config.toml
arch = "regnet"
model = "multi-label image tagger"
dataset = "flat shapes of many kinds, plain or patterned, on busy backdrops"
train_examples = 48750
image_size = 48
crop_scale_min = 1
horizontal_flip = false
translate = 0.12
norm = "batchnorm"
activation = "silu"
channel_attention = "se"
depths = [3, 3, 8, 3]
kernel_size = 3
stem = "deep"
widths = [96, 192, 384, 768]
num_labels = 35
init = "orthogonal"
residual_init = "none"
optimizer = "muon"
muon_scale = "match_rms_adamw"
lr = 0.0065
momentum = 0.95
nesterov = true
orthogonalizer = "polar_express"
adamw_lr_other_params = 0.001
adaptive_grad_clip = 0.05
cautious_weight_decay = true
ema_decay = 0.999
steps = 12300
batch_size = 256
epochs = 64.6
lr_schedule = "step"
warmup_steps = 2460
weight_decay = 0.08
adamw_weight_decay_other_params = 0
Rows from block 11, named by matrix and row number. Rows with one number belong to one channel. Each number is 500 + 50 x the weight over its row's rms, rounded and kept within 0 to 999. All counts start at 0. Numbers have three digits each. After the name is the row's rms in percent of the matrix's.
# convs1: grouped (24 groups) 3x3 conv (model.blocks.11.convs.1.weight, 384x16x3x3), inputs within the group 0-7, a 3x3 kernel for each
# convs2: expand pointwise conv (model.blocks.11.convs.2.weight, 384x384x1x1, transposed), outputs 0-76
convs1.129 097:511506486550443501529518501482440417421603550395612690530539517466501472475494471504420571460502576468490510510506513442541443520495465495508493537576562486564470444504517532510542426401528440561459476471516531493453
convs1.130 117:491498504481408447564499566482514461456482472493473506505517445510673527429480503443444544465639523381583521541650448543698496471503459486490548538493456459499514508475471433523513521529464507479534467649545514544477
convs1.131 099:488522569445502489492479552508551480497462421577557454530512479428442563530490437451439499475471534543503520472537529446401560537532493511495470454435420619488507455485495580595476440531453482557526479380443590566634
convs1.132 101:525523526448533467483481478521506486515458470541489516502456467551496455433489531481466460485556505443458547515512443542491489432534508517452509484460524555468487469519464459484500472564549495507512493512489486579542
convs1.133 091:492519492519469525478536478529438490412472502492551462566513534472465564490470484447592481465499534540562428586461450500521501453517447472484471454451475542484460464496505444507498485506485544533493505474432509487459
convs1.134 103:475551513501516508500468487542443522464456501497465487469500417489491493490525561495507496451530455444566562474465458460500462476426569568402589470414570505522487478540466560552396472506464501421490482552519552467498
convs1.135 086:476485447507543495448543540560489466397446512519508532632589587587545524540504469454507495550475529493439543481560488567530558511509392533533510422485514638561506454488505578551470466413525464486549506572570563372512
convs1.136 084:514545490526468482443532569429455577519480429537414562441480441435562546538547440435520475452486440507500545455503392494564448656591523531497518510503470533548493536482389516501518428529601474416485465500526477591581
convs1.137 108:460502489483456539502524503558542524599453463519470474458515495452489539497554481454506487485509525467570492557482547490488471445473442549481524517469419544445487516513472474551448474576451539507501493450504479509544
convs1.138 087:492490477477489441497496459570437524435546551450498508459541510624494470504513476528487444458526590519449540431441586492500597430548501496510511486559541464483425578594513506497493543457527519493501461504471520532623
convs1.139 116:585467512501481442489522479416481450444673498449576491439488515480498416488507551390502573517438524476448496453492541420439496548389526453536530548699437444542450476542456509508448439504510486479496470494480489524476
convs1.140 106:509471479488549510599576431402496446560430444455475448513607483546569581431517536506489440373535491456502544494590526486530466447442473488459471538407419484507503530492501513650508514419432461442622424612544563507458
convs1.141 082:498627469502547496440483529436457523595482448522510476408438466549450461512506502501585526454508537460431465437514438466435464425433484524534509532493455503457450535505438490558506560492525544513593435464452529450480
convs1.142 090:503485480480486508478547530494501449492543528433559513486512476492558510572541422508460509460524456445574508540550534505514548511464422477588520541474591605637481497555452475537523453520534537477521533511499489469597
convs1.143 119:463498513532427410584452486464478483581439451469449484477467461534671572473473447485508495398577579437592463494565488475658599495538441585457470505466488479490464480513468488448519482501509500497492416557673546595624
convs1.144 085:676363606509485460439483512473550453438488474549510453496498503519501535524442440416497440413475442548433531461460451471478541487478498621457446414526500470456513542425483505421422489503456596453460524443500501523429
convs1.145 103:475531547501491502518504498579598523516378500531478477526504430551496487481509540515466424465455520449529446509493470470443553514466473490500495392570533449545442489542441496573607384694411519539504433476523558501503
convs1.146 107:481527483447569544520472433543552484516491495495546501457459526464585490513548452423533523498528513466493433491464460490573553546505542479549497461522572546449490415495501507517547593460428401537427496576591395561501
convs1.147 090:544496458486460475479422483537708510481472531475459455520459570474507533509442503508587607520505473464470448459487504478457528505492476422476523466499554547510550464476427580475507473516617445636546475508660524430409
convs1.148 101:476555461583501461568451535593520494569472502463507439476500484516539454507490478548495499498513483474503487406504407546516524398615449476525417500534495532550625438521469570544447472463549620625536615501370532525479
convs1.149 108:545545412451515557480472516504464542548542463537469499471465544514497481498524403468572453493485453517496468474467489469487477527512469526570400381477588464576535461563385483437613464530534432527580565456546533516491
convs1.150 089:503447496520487434508448496484516523496626512410548563586465508508436540540640490426442474522520539380573549503502469527455517538449448527504510501366458563524482456581460504414486514429601463430477403485403474417452
convs1.151 097:513480470461502468532477522402531532622620597485520468581519530489406523545518471490587452485437506447490498544539555452419509502505479496456425443404475434448460468507482493433475485544516410548506553463547445506581
convs1.152 088:527486514432488560472440504414562736477455555443470507525529466486539507492539625460566499497457500502498522529508439604405486570481463482403473622390508468494469469490487466395484534484584505514507458478551412515627
convs1.153 107:466409510584568546515439537487540575525438535500518452423539566476467449503486522500466445504500488464539505467500507524453489497544522528451426543517547430403672548459499534491522388377628460473500571445413532473525
convs1.154 102:484456477532476494548499446494442452617470437559557470527518516504509548530454448535425478483533472505533406564433489527520484432612551585478456509466485478470504499491478477420530511501417517529417716519490573649580
convs1.155 092:510432475532488501441510588482456524447460506524493453455501486523533471506483436506485497522673487449450524464514477471435423562606539541474498439476535537445609500416486460509554511506437479511369516482539587548426
convs1.156 093:509469476394468493562486539518455502501593479475468552508536526518492497562507470445525534489468448497503499500523647500475583586489514502651500461500480530480466459472485506483473584491426420529709507518551462467422
convs1.157 099:398491498426619489583482395441532500522470585488532543475476548524517576471512538512562498523523405509500395451511500438477506437586549370544559502515463544467430420509517492559460516594461463508450467575585513492441
convs1.158 107:471558513546487516408456572569514490440444410489420490507530474509487475519484426550511464429407458478468508445494453496516507589486496444589498572546478529539493406515428466699492530536542599389498520442462511428523
convs1.159 098:512541445443490408503457473456625395521587623464543485492520610494496526595536494497448459481575649487671563536538534464629575502476468476388510417493483459454524573455472433410514498513457502539445563551544562525469
convs1.160 096:464489467527473488500485542376447511530491529497482522644534469516436464471463483435623455480515522461479470491444467486535463469530555579520505441461507487505491475479466540470542471525530481487509492479487538450473
convs1.161 093:441459591533568544464504573479426480509527398431502479501479471588449514455554508481521585435471624519509552453614607521486528556492460431494438550491473573488441493485516520438417480585437494405482430531565460530631
convs1.162 113:455541551501515439429481494484478475491533480519477518410504512459551435555479522483478518550453492452527419449483541470503554475591505414453443426518672505617543562514460477461486509491478529538523493603461444466440
convs1.163 090:488561407499536506516526455504539405486507491446547475513515525477583463516615483443528421447491594453544513496437537504496445590473446498414529487531475518497526516522451485501467442622465450455511558464529493509551
convs1.164 118:469554462489457562509507456475484413541499462509465497470508484485484535548489481461515482509529464551495438513468529455541459502497521487504483486498515493494481493461531510495465480569536489495498460509514488525505
convs1.165 107:441496387505590540445443479472557490473626491496444451467401512483535451388406522552473579521477425520516456520539487514492560481524431577449522498527507478521445424522463464586423525518466480474528466483566463487486
convs1.166 107:496540446477485495505411422617504479527497419412494465480448403467565467410609478436478369454590587461477534500475490483545509490477507455455356503551566449491533523476533469457458514486479551498513437564452431563472
convs1.167 087:478497472520532513463456498475494506504536498456450463509477405475508469521534478470442471481479450449521445528518546477434429493396341551509469425526485514516481546505404505504484479446478487512513465502482415455444
convs1.168 096:504455477503499496465501477462513447502478505494467474523472515510542497492478424469444515430539496507468513518495496504486463539449469480505461524487527461514455463535422476502602491432482567448519497526455505465486
convs1.169 104:420598440496501480497465499478439523458716473490495430486474554446452503463545482566496449509470562529504517545470508416480598455526505479475482475551473481456510487486578460659442543442365507484487537505580484503610
convs1.170 111:455584449464515505478462451516556445478554598469609478445508521486482538514478489463497506569521494449487523517488545503517386516505453534442507487432457468404484464499453507533642437764639563484514506479506489483534
convs1.171 098:494566560438570573477441485446499550519571615451479624489532461486484468554456517622561499581458396474526468474510457535420501530554516502466450486476475504482389417540475486653612522452508479521451538530520448490443
convs1.172 101:564500474450496502474429519525519534484516441467473426459527493532508512490458472382441465506650570445579574475477441443475501531449419471418499441521566536454506466601585507400435509443439469479494494553521498547468
convs1.173 099:508486483581545575494480549494431450431405450512437513539620470620562462418357554591450607559544497536455417463579468615518535468491510491415500522562524491448484495450469460444447500450462524425425463470478535457485
convs1.174 111:431520524502454483473593515540477481519474494481478502492541447501460528466520470450478503475454442534535452472514495509451490568515482527481536488470485514524501500485488467519545494432568494498536515478500493502521
convs1.175 097:413494437506580622470536453589445435593489557503497508481526475437472496617522455553500515516507425461541516513474499496514394469522539562509498355456519501429413545500416526557498429478612467425498519476527472537522
convs1.176 073:547490580425482552518533560535468539537408486501412480502561532459473506575515472429457515522421464545491506551408578460406451467409444430509452470530524465434542524518506460487389475445447446559472575564441590491460
convs1.177 100:464469475509431543480460521464468462529487517519432501445487495532537454448500502602426587501449465548486541525489620596721545555568588459499460509489438504519468517502511485490468447458550508459514535466493574550567
convs1.178 086:519462486473500450551512489486530437423509511518474484415491456482441509528440459446466579503512504417513482480431469452454413466454451531467466569627463493625463488486511490479566619542407515512570466492503587441519
convs1.179 097:435481464526539492453481523425486414579588417568477518438519472508515540544511487540434428478384470472542474487449547492467424461485410503534565515384501585516427481409384503604502464521516461483485453484509468476525
convs1.180 089:437443551522615477477464510563512492464497525497511514460490525537483519496467516514513520432577404437530564496506468462342377528757473493538500531492558515508492465423445504498487529410522495492456492467494504483477
convs1.181 077:507440464465463468472511440449533478516544543545551477470465555519532546524552556493464420556480472478540516414463439536432439537610439520517616452519431516406468425434465481466494474467474446472426477476469434490500
convs1.182 129:413549495495466463445521493515500501465515512505513535514544520500521509515483515487517472499486559480575581562529489457270693467612604539505515503505513505481474531462495490521476496482476496466504433516497498536438
convs1.183 092:454558499477428458525516476440519438486570554462563497475492408475520471428571439518396527471482528454570551445469500492459432514419459503461472455537542493445528488484525498476489504602524537487421536540552605534469
convs1.184 098:470444436445512512431609482497518462539556521490555487521477453475543563490539466587496465477432468430616707526535506474426406468538567534541523503429498513435474517444488548432481492463428617536499484511455482499559
convs1.185 113:566488475413505544497497489513501518492493497549475533542489536536486569497579490492517467549474539591467497415444389427687442391440426526518467537443484505503513507480570514491483527446495515516506499492536519503546
convs1.186 093:511522426456518515570490443386557487478489528497505499482537539535491426472549468422495483497563537441490504477405489457370394514395442498482508497470497423537506462490548476507571491468446438507507453498468474536498
convs1.187 086:376502471577510424528560596566490536432475537448508468499429526520517464455556537471408427498451587485550429546468569419448413489461472476491469519510481539487461488507445516383442474527569520575442497498517547523475
convs1.188 098:509577541513507501468411502525500453512471503522463547522514477493519482495457503437579565459588659486479486454437491396438495496643453474494462557485502524452463483561582498415446609469499442558490471559471509557530
convs1.189 111:574500434520618410491385458520530534521483449561461530557533511487526493470474537484375471452647461513492420433460527536444489442507556514465459456487506452551506462521458494512423617479493465487505465504515489603496
convs1.190 084:543507473461438475566451522506595514619500461560472506509595488505480466483553479448477583506444476499419485490509398520549440488413491489510451534457447529533496597517467478491476550514462433472465521581584505535465
convs1.191 074:512568482527518477552493457529433484449496536471527469499486488485465474497511525449466567462551484496426604466496413428448453464452466535507537437551481502529495447532565516453445493424461507481425340644550470487561
convs1.192 082:444521487506639560436577502478500466527488478514533565528430413494498473486580478476518447519460569450599592501468492465461544514513485541472489514473596458466486482449491455473417419470502529511440551506484524508451
convs1.193 103:495555428618468456578566470492499475465509505467453489488418482519557633483540620570583587588504553617468453525554538492453511549472425473476546545570497527485530487501504457548482472517473497484529476579518499546594
convs1.194 119:468523563482553435494504510541478512477448503499429506559503520503476477556521449486540524537467527483492460472446492456530491502526485522494484480524457495508550324480406452664427432417513541518531522510536484516460
convs1.195 115:414450499445587624463503625504469455491444497522448428526462441468620482460519478440496477401711629471534576536419569484512575532567565551525526486467514524539556485465495453483481544482471581527542509447450539467437
convs1.196 096:429563531614541531455503492431535411602558457477484457556598461468422447495506458418579538494609482507505477463508528538504524547532483479513452490549504487458486569522407450479469508484563441447484450518451458443496
convs1.197 099:520527546477474445505496546456641518503501539432547398442522480509438534518467478522433518418488404490487542504491512508516479507501483462483494512500461494526520586498489534437665438388448435524540491514457555487557
convs1.198 102:603574473551382536482521444475567532480460523499534416508512516440470449482433455617577455546345463573440483534514523505457559451450489479529484539528480537485524499456450487461505582457540534508453523613499514503520
convs1.199 098:458460473440516528447525531479519564473686521487534488445545499514410443524408381476474478405430484467481513478440488411450508530507520525534525508511577420475506434468452498493513477457539436622512486512509533510492
convs1.200 095:514547445568661629474623544507424523476484501510507439540507491469618426454458450448500496461671548452627582451482516500505510565558520465534475462456531539464530510454501452510470446513557506499516486479417516486475
convs1.201 089:521471569484537509481489539477455516490576549435595464549440452523475538487521547525461441518404642452518677509490468501438516516481501486566467421474521518507495486422529441457427568484502475519411544531506496534514
convs1.202 092:530459451550521523490463504532446502477499527455479453514538569499616407438390446464440386529577517509477397477505467424570513581541538463493469482497521531491487462511475540482456468553429479524516513538461568514432
convs1.203 102:518662481561614572479593503462515506464521493525514511578480465427497559570455443557462479402589515548608453471489491513528450532501547579514542522429555522483483457505450430475529636548493452490491475495427505565457
convs1.204 106:410537525573615520518486511484465457458515550490556507578414472493457483628520436448572404555549462448511492492521517546466493464513484566445482527451462495525497548493506453436449489441471505539524463465542497439512
convs1.205 087:507468450476480515523496500492538587540424502482411510529480473468439584527570577510435493496475578574586492468543540496504528497565530490475537459561553457551531451547541531584569570675565457572567440558508512493419
convs1.206 084:548564429500495507498472531518529497486503475493437506586552534429411441576412352479508430483360415533483476501493487536493530595509473482505511567548499566523508492445463505455511547470522527564540459531542531534527
convs1.207 111:500477560457472512484491477511565524480457454505516492473473505520473475503518540571469596502493458461461495534515515481492509469512479533489491520529496484469475528458502412372668532700499492545449527529576521507459
convs1.208 074:478532499533416522611482499405521468630471513548497481520442515491499502516528439493473478624424553544503528476486496446496466484499423480509536536428474621539477473535470417430448553447484487523565489490480451397369
convs1.209 086:499507499511514395476454553522519474476487513420482524468479666543508466455537436437472536498561515475457507523445461541488554461463451523471585527508462540520484508430515508548415505578483443571714596495418531407393
convs1.210 105:513550500496477477468416533495564505517452497514531524407440410466530589503469518639625502480533559507463507492495497474477497517466454667652426459443451479460458459443495434448555553526507444470506526561529487462467
convs1.211 083:457411413468402463447498546604521498492527514558491519522551528524474492453473521441544463425507549546506600564538528630533500514559616542466385427483521463548576535476485456461424492433429489485602494447500386506420
convs1.212 064:443456439501525439508502529536518559439447519470444496474563558435525448478564524464459424573435499532486509528587472487494457444542478510403429591601331438526490541508528513500488461489554464453554556584399508558445
convs2.129 103:525621534465506525536459404497476447568467471588549476509526543454532582471508435543404468615476459486572421493491557473467449522527460525467490474487589527599508533445448475539478472535439446538531592537504508471461586465389470519
convs2.130 100:490473465456528502515435568456578470379493500418334557556441529488577433496455462476443489483493483533760471497503512484397521548508607533592513529457455468497467556465539614501476525502506461462581520495411555539459473450626516451
convs2.131 104:435510480483474438548542430496464516467563519545567484549431502647518536460575549378518364493528588447449482497561443567482472480482537368438480445579487425494438462623574516442442497614411534526483396528477520455546524519596546431
convs2.132 101:523500439488450493401493518526530542449444538493518462568510513428465512435526548519468533489535532494433575525454505516519358428461549468494439537520388586452522436460495535538505501468501499506484482525520519502553476476522474536
convs2.133 114:667492473495481450428392457469509516584562429485433575451494489528538484501524536481450549510478430471475559511479487461521444467576481487532514417467452490554459488490454477521482446417586533465505522526428528465527466503503525550
convs2.134 106:505550531536461509492518472426485534558479495472511543423502443469447553459531571544496504546541436412538337500524472526423535437438521471526480496476537462452524637550554529466505526411435501505483426418461556393582549503498421488
convs2.135 103:510546487454438485606435460570500491434412487576482489621552601495534488458566479596558489507533460410488524504556448517531520432576551545473540431469540494501474549456539472469535369471457528526489527480567466526551457519614486444
convs2.136 100:526497490433435515526462478503505445497515537481526479540450487425439476439491483604465524482437594481495518537448466480431518480480697505516425510527507532502529530407557444444425445530559564445463484452521468529442512468460557561
convs2.137 109:524493511541447457489424470521478516454504480509478528516545487490518497546478440512564567486465486424490501467459452507490639503457531518504465522542499468509438485467556505450478512481541579449505500456510572509489484493524457484
convs2.138 101:443518488483546450539484458481468484583463523521553530586504518479501518429451534536519350530577489554382503387517436440468586459490663468430527455408429478543506484468486443459521421525505501466604556487605576521499364506565487517
convs2.139 100:426502502431506493480515463483526528558494495530512502521536570581439628391492588375514486507544525408496484577551537518543511492552500482438518572538541488521555603516463460505458527514414473455518559546454503560448432430462449582
convs2.140 099:446499480524489507404549390431568422454497455516521523488550504504447437542455434511505542446433514420549571447476495510465462401527551558567576573508510607537530472465528493466396479468579484422457446466467547544536514518463510350
convs2.141 100:560467387464484460477442343528504500548536523471514563509570466541509481562450527509472616464451461517555505477459394593524366501477461467509516459561524504445522519492479452474445577520461499476544482557557410548487441395476525528
convs2.142 103:542567430394520427531368546489441492586484468616525445533526589511497426493446496655494538517449494497445562470500452573481397521489569501436516522454578495461507497528538498528458396539462515446490478561390460508524514533471442439
convs2.143 102:531395526459484470498436444488639427485519560435427475399488465515463476499499466482480478451453569559566528595474536558472461441558678490719608504532461425484510470446505545522444557554537500508579494457482537452495610563503503474
convs2.144 097:522591494411502567552527622491558482507528387434438469503468490525513530494463486595405518481485537487498420597449494532487537549601417532491477616470425554440435616516492526516435412427557476517463494582552613416435510515497472477
convs2.145 095:512485467539471520469517473499499573504529524538443524460579513508468452403523603575477570510439521509534467489513453461485571421471617504504448538507525546436557515438508478526552404493476499682496532502526473475486599515512493506
convs2.146 096:494478468454531462356527517447478510582497443494470516529505492494495436496526493467460367615557522424438469526571499488575508560528476637475492461527405421584546414516429451531531433472446486545546483528501549482477472545472478491
convs2.147 098:545435523397514491572483489491572442413410514452383453439446496465524491525454616567530526527545481556405415517483555494432494568506499471496550529548409433516458488469431480433509392459525544565574473474550497513469581537565489493
convs2.148 096:521469491435540497493536470474525417447512516504494522452494506494513586490450547543467416489511571520484484481531504530557415468468531498523458575615519530543555471474528520405455518494527482539440455488425555495559579427520467549
convs2.149 094:480449489464448499390608464571529439540694379396503536490503447554500520493545481580474560479546554513474524436547537421533507418517456526473510467562517493494539505502373535490488405430438565594490400509515517484425429480500538550
convs2.150 093:469532496444442527445473527552406518529496532494555406438502580584591520424463526528490583516480527533549555532534503459446607334521507443550474526494493502511494540439489456450529424381531488452535433505419515558545491436472548461
convs2.151 107:485525476411418373464567422545510575515555482423456515505521413477565520408487425476500566491469506494453433448469489553433524531492488474513487525466535456413460486487528503467389310377550482503523485520558483489532472448571530448
convs2.152 098:489550477516478503521461452449515548543529448541522478473450501425510558459462543538548387485527487382469443478469510494442477583483456467459464450474512482402454491488546481525467465519517461500592489535570416408540544445468436530
convs2.153 096:505434462583459469433509587444398464445423553513473509525481461450416461504537526539464499459517527481466531461448471534530429459603550469572483481556487523559515494478485512498432501457481385616499554502554472508454601494522534547
convs2.154 102:573545466478433535498451530518517475505419468535534539461595384507496519426451500517442487502490516468449504531487472496584559472498449602513530467456497509481493506586515500481545534388475503522493448470461457527537455385401459511
convs2.155 095:560470457450513457405548517479615526562499433593466598532456495505496453518520428646503471462518495515526518522458483598395570477564559526473460432532556447442556501548372562499437526478435481479474462413434530493481392513513496556
convs2.156 097:478516598497457545496476515514444557513506509456504528472495445573550462569486511430492498495444426488475518526494553507412432446442503406549444488565484437502448497405423426640569534512415544507534438575550477485451563541410465436
convs2.157 095:472430522404470507366434490443556537503519531544446476424502435513458527498622515478577568495527574494459531417561449482573537517428500454494451504487480561490456436470491448456543454551342527470522468525491551453557495488439486459
convs2.158 105:481561471514556450565532491457511496476528483523498457534462488415570516495489570441495532528475551513435501574461514432451532537505471485455503551506493465365589527470540494503516403378573525461476448430458448531447481451471464488
convs2.159 108:442454502476554468515467464485525606555457422477526513476482443453566466549509471498488597496414533531479395489490511514444533497408501552516451472502444423504456581518402374425474399581582440449460485479502529530516434542478477517
convs2.160 102:500451570649541441432501557535517516543559629549464599602437469480569472439507435470529473536503515472487484471525496503538483576574422458548530519445466568500529475488547503481532435481496523529504469480506434535475549456480486545
convs2.161 102:454528533586445506609483407506497480521499464480561484548485526477511442569524390494441553547386553495445502434406494448466524497469483534488478459502438447500494488489472445527451474480480533453559514552552505451539480468583409525
convs2.162 102:556482473447532539443470547500505521566455529505548491543534394462493495419493456504503468631543460514475436501561507472370465519513526439457493504417417560525496563503460619583519429532498425535512561539505478529472454559488563494
convs2.163 101:417476497608496524529475540420548541517453424594542565577509553509501446493534514543493532533449595535466479541442445537491498518508537542460502461424493523491621409484475461624477545454570526419506474542440515509485544486535516498
convs2.164 106:482496571465508397476487513518497472446503477455544482466513494563499465461467487499494451469542488584540535535489469492400465461462504496588603469523556463549456476465525502474571435511481482434451492489443424502542465606486452562
convs2.165 103:496558518563500514468562542477477542539489602478470466489533525505483519492440495583441505648429440497566460502500373566463528464539506462473453527499512422413585589499503472497424512441565695579511450466481525491647563536516568436
convs2.166 097:575459494479606581455508522469497513401508465462432483432566484503471525575477477455470477462515492460477449604440562434488489536476461472482448444476568436521499449454482539460511426463536422442510587462481449564381550443510448530
convs2.167 107:406568416472504528484505530450451517530476437520490514472476441496510463529493477467479488553445436503512503495469469519562484452520462493464519436457475463474466432432539531466488452526503414495501403504476600524521519414523532494
convs2.168 102:536551518540481462413520524460534437548478514519521467512526465556541439534569524439465513509454503525450504516422494555473509455487531476516503507470426439471439598535654435517490544578519501461513524501536671502475614437476511589
convs2.169 100:564681472570461458481483356463461506463509592533512445470483594444514531466481453442485515472539471489477442493451494476519625546527529513542489495582545666485502555461434564534513517550602560460436570484498466551495422579497421467
convs2.170 107:475446493383454458563546513554534460489536534423492575483498513568430462604503369464555467434575563432449479489521538383445512522496605487465511496440461533507483489513631471546544496506528599463512505521503485506468511571492455492
convs2.171 103:534678514558465466507464481493504509501483494521570495404454503541432473525511488485518497536452552418538450513496540631674595549472550436532510550445491598498503504450510585460527562503610621585475505456551485534521478542482487448
convs2.172 099:488513508521469465496554499558498504468519461482459448580561493464619451455406411392586493411547532485544487444406462407480593489449393640469521450464505511685548488469498526495428563510472476509468629557475462494410478472551474579
convs2.173 107:439509489484583488510485518497493491510514504529558435559549465508448448583524547472522497527428513537566511514486430540630553526554456482440381571439507448534513553473450468450439490542496536495462561336500480474574510537583498481
convs2.174 110:574523591495519497405459484441497504500509520423574494491468458558396458516491411564461473474504590545494606536515414469482533552434541507512546537458500468444403468563447524531597635474538444515524502469521576464525451544557494472
convs2.175 105:536594459493513465512524533481487541537525560409476543491505490528449523606530509502540481541462447525499394525411527482508523517535594477468621443513408443374470463581492494551515501515538491536517450512438463380582495543506460504
convs2.176 090:488470348405526492414517447447526479419445518530391460470471483527532572463509447573534486453545475482574479376490482512433504485489526503476382504519538516554471512555486502499564509482514452449446517498423494531523465464521500503
convs2.177 125:528591452532472464585461539428455523555460522457457474553436484469513575480506493477477521497566459495487499592494479458493418567523534483488545470558460482510428477439569495464429503525505528505521443492554536494537531481452514515
convs2.178 097:564595319484514435417401575380484459502438580463560560553578543455484506480478555457520502508399528509516449510578518429471485482481550512492551588460392442569483519506469612430483499543516520459484621429515499529526474452565517498
convs2.179 107:475534253537515516394511459496437444476452621432371480544510549546552525496518487506477432565441477467499462486506474489512493515486497502477555427502526505516439527548490435496569507599547457523523503469633510462495528499484461518
convs2.180 101:468444736532487518574481508448547509505450478451546442497454533478441516593504529590521406454472534470473480509532498547459574432508556498477506504520596486465514512509462490443467585564551513444546515495542509487510478581545481457
convs2.181 089:535483549542471560604563530504482488474465475569556588547486494492478504564541512488452425477531550426556557487563553524441568551531447419531495499534474551509531504514426506481449439429524476468538521549536530412461527486492573451
convs2.182 117:495570925492463480679404436526522431544496575579511555597493495507442530535467486532524524497467393457482490612535537597460561470512488480483535487419475520511524484474471479507518492495504410414495484424501533514442485526520586452
convs2.183 103:453512359469447452456542474437465498503435494545479475535512448426453483431535574410488465452501440526455500519490474540448494485631489588517545486518536547515484581497466507424571522489444498439462559542445526581494497464511585511
convs2.184 101:412584629548549578538500504480525460533543475550482534494590431426508414467577494531455551521464523493502341506523511510526586457490550552503406490440471417462488467489514488443524513587439474621430554533450507486368516476497494543
convs2.185 115:492640749472455508629472515516481484488560448478534515583418555585498463496489521465452488478599449444516515582492456536422647478489454495499532495540492589440514424458428470552474536509515472513599515592427498520544476471509529464
convs2.186 110:486433148526467438414482478488486548552509443500569589461389491408486463556496528450564529550550509463470483485480475516608507545533543520462503487572368479509468534418494495522491523427551469485558581520433529529456478515447492466
convs2.187 097:573504361420572587412487544408490572469451513509480469505408559472527598549458526517528430499490462518527512466411495538441417505443520440531512476508474556517490505514433498523541473558481390567522510496538492458530589491573483535
convs2.188 092:491456577512536518442350465535470457532460488585492453508424556477453454498430512483465493425501491467488464562540446523500614478510493403561548568517595601436435351519481566400509523507488497447548515458488486475455437470414542549
convs2.189 101:535451475573469483570461562428464375390540558559484449517528469511453557520512505514491554562382464468525450490485515561528447523615511491482505441497491480501441398466468492490492518451493521498498483542503488500458518373532486438
convs2.190 088:493457569448554390483483532421438513484528514529549432623513537438498573514487516557602493509516462485496521500538452501501418466484448525496436444512562540528515482665517550555469550546514428385537467587468457546469462462472540424
convs2.191 092:462521296513460504468423473487476530533522526545533584472492557490427426590488347549538491490472493625522462476493400462368371530502505430451489535491461521530610474476584523482464436424627458468517540543522508524546508610489439502
convs2.192 097:578477466480528457624480456465532603464453532542457539455514498524516449507525431464498570513535540464516485465478521474499600431570511426427538463477533526476522568487543489493591537529416464406478534576480464595458418522534462509
convs2.193 115:513452551474422558525480550516521468568516484497628501368466482494426447502488504470502492440492527562532639489499533414450651525507502460511492470479484309439503508500481507453457459549361472521442491558426529515377496394465521488
convs2.194 110:512440465453449560510462442465467514501586536509590442516497509511428490440462569500441530494631486537523556526490471487553542548550577461476512509524423444389496527493504505501448544505532535506473547557468545553426513417420474470
convs2.195 104:455587439441506541467596493484474679510455438571424528493537496459461351499453462640495505524491465483477516489466431504484419596491457522488454480411484482542449469496575456437526565524440511436441455485454516467593525546474489448
convs2.196 098:415549390427569532502555452550458512493445426427418500437616475513442486536482573404538456517581472464499510547542516452471485556500519508492550568452526542414509434478541498534426460500548461444433417511574560431384528550631513488
convs2.197 095:500481488466477562502418507419520413510505481451536444583500422558490504520548376514490447471536378440647483506452482530503454550468507471476559515520583600467581422499494496593450461448495471511525499505528538468488552508525528571
convs2.198 107:568449443527502474496480431506466521557465534415461501531481560490465437513435503498438484522362533463457570413491492444349498414552468479496449475496578548389540432507501446429470453463512476471487483482517519472449524575505501481
convs2.199 102:505520480563633515514469522482514527514447456472484437501576563424479415458507489540515498574489480449539455479478540472554548533498538576462434505465513487408507528531374523398475516459570570446522453574445539499440480471477504452
convs2.200 093:589452497527541512481537459506491548467440463415549503489609542578518496423476475511430539503597608553489468473399535506558559603500405470448489453447521425521492419438512479564486438435446519494446476397508487535529483506464550435
convs2.201 102:512409494506578569516407493478538462454537479501487484516506492501465530415488413512579538479508507525522456508474496493540496475424535487436524554491634473469514558435493492520563498473467530481484405576504486558553475554503553629
convs2.202 096:462474528489525513519524521512539543515499497603444527444512539545595539502505564520552561472528513541530527562421428449494446386620508462505442558523469602458498417492569498464447462532506444488462492503480480497546588549570487511
convs2.203 106:562573508461513520483498498463482418504479456512479508492553559486490548489488538483549614488495498565494501492515562507400475433530479467373514465430485511540426500480405502541576493408474464479491529593495447445464442432494579528
convs2.204 111:449502494528501466442440465535514491382515499434515576517491459446438504448543464513442516469491492575500487488453580608438485576435490555546592448566532561492534461443525522541491520600549560481542438484496519476503417412471491512
convs2.205 108:573559468459480573521494435447493520462433492519539608458502545508511478474506469452518416566529506413519498478518466508439484467467468557511511515424472518538485525505542450495492480550414542473526446496442450468572442457462490553
convs2.206 094:506577493510519466534600611469487438556502471398536476511535537456482612484554458463483442423466531508457457554504471476510534507565533542444430506467481434374433546521457523485407509530497469543515491462488544418563490536463571506
convs2.207 116:476502467494482495514422530458525532467488453492525555537511557465509588498605591502466557501517451539464483497486463460615528517540547477502565461496524526421466531516409583472456511589514591481507473481528426537481528425493458456
convs2.208 098:524444500586444453510535448472494495490487529461529526496554538498509445509497547498525489431465480475527564554506470480558588475499585560455504503430576580582476405420519455511437541618525418602496513457502415528524504449515444502
convs2.209 098:494435443545503511538476516526502521417470530432519473562518405529472445572499480601405505513465507524561493328519508565542498480490527503435566491475547599602456471534455535521482537435460576564605490468519452526558464478505484493
convs2.210 118:481506467529497489504466530539511424477461466514396443551571500412604419468489587566457449453434523476518496457464441464502429542469475522465468536560456502498477454465478454507473518391482393468639508492577481527528469499498386491
convs2.211 103:461564517478546535514560524538526557536452493522477479419539511430435508551529493433524511574474449500494429503496495413536555465391528499498515422418521586517445498477537537501413556472503483567526463411490463378497581443463426469
convs2.212 081:491443431514489519561440557486490522544365443519540472504600385551566459462439460479458499454500582497527557500526513589526425585391520408487562507471569526475568427433472559547579546486397540526501581432603550481513453449539487550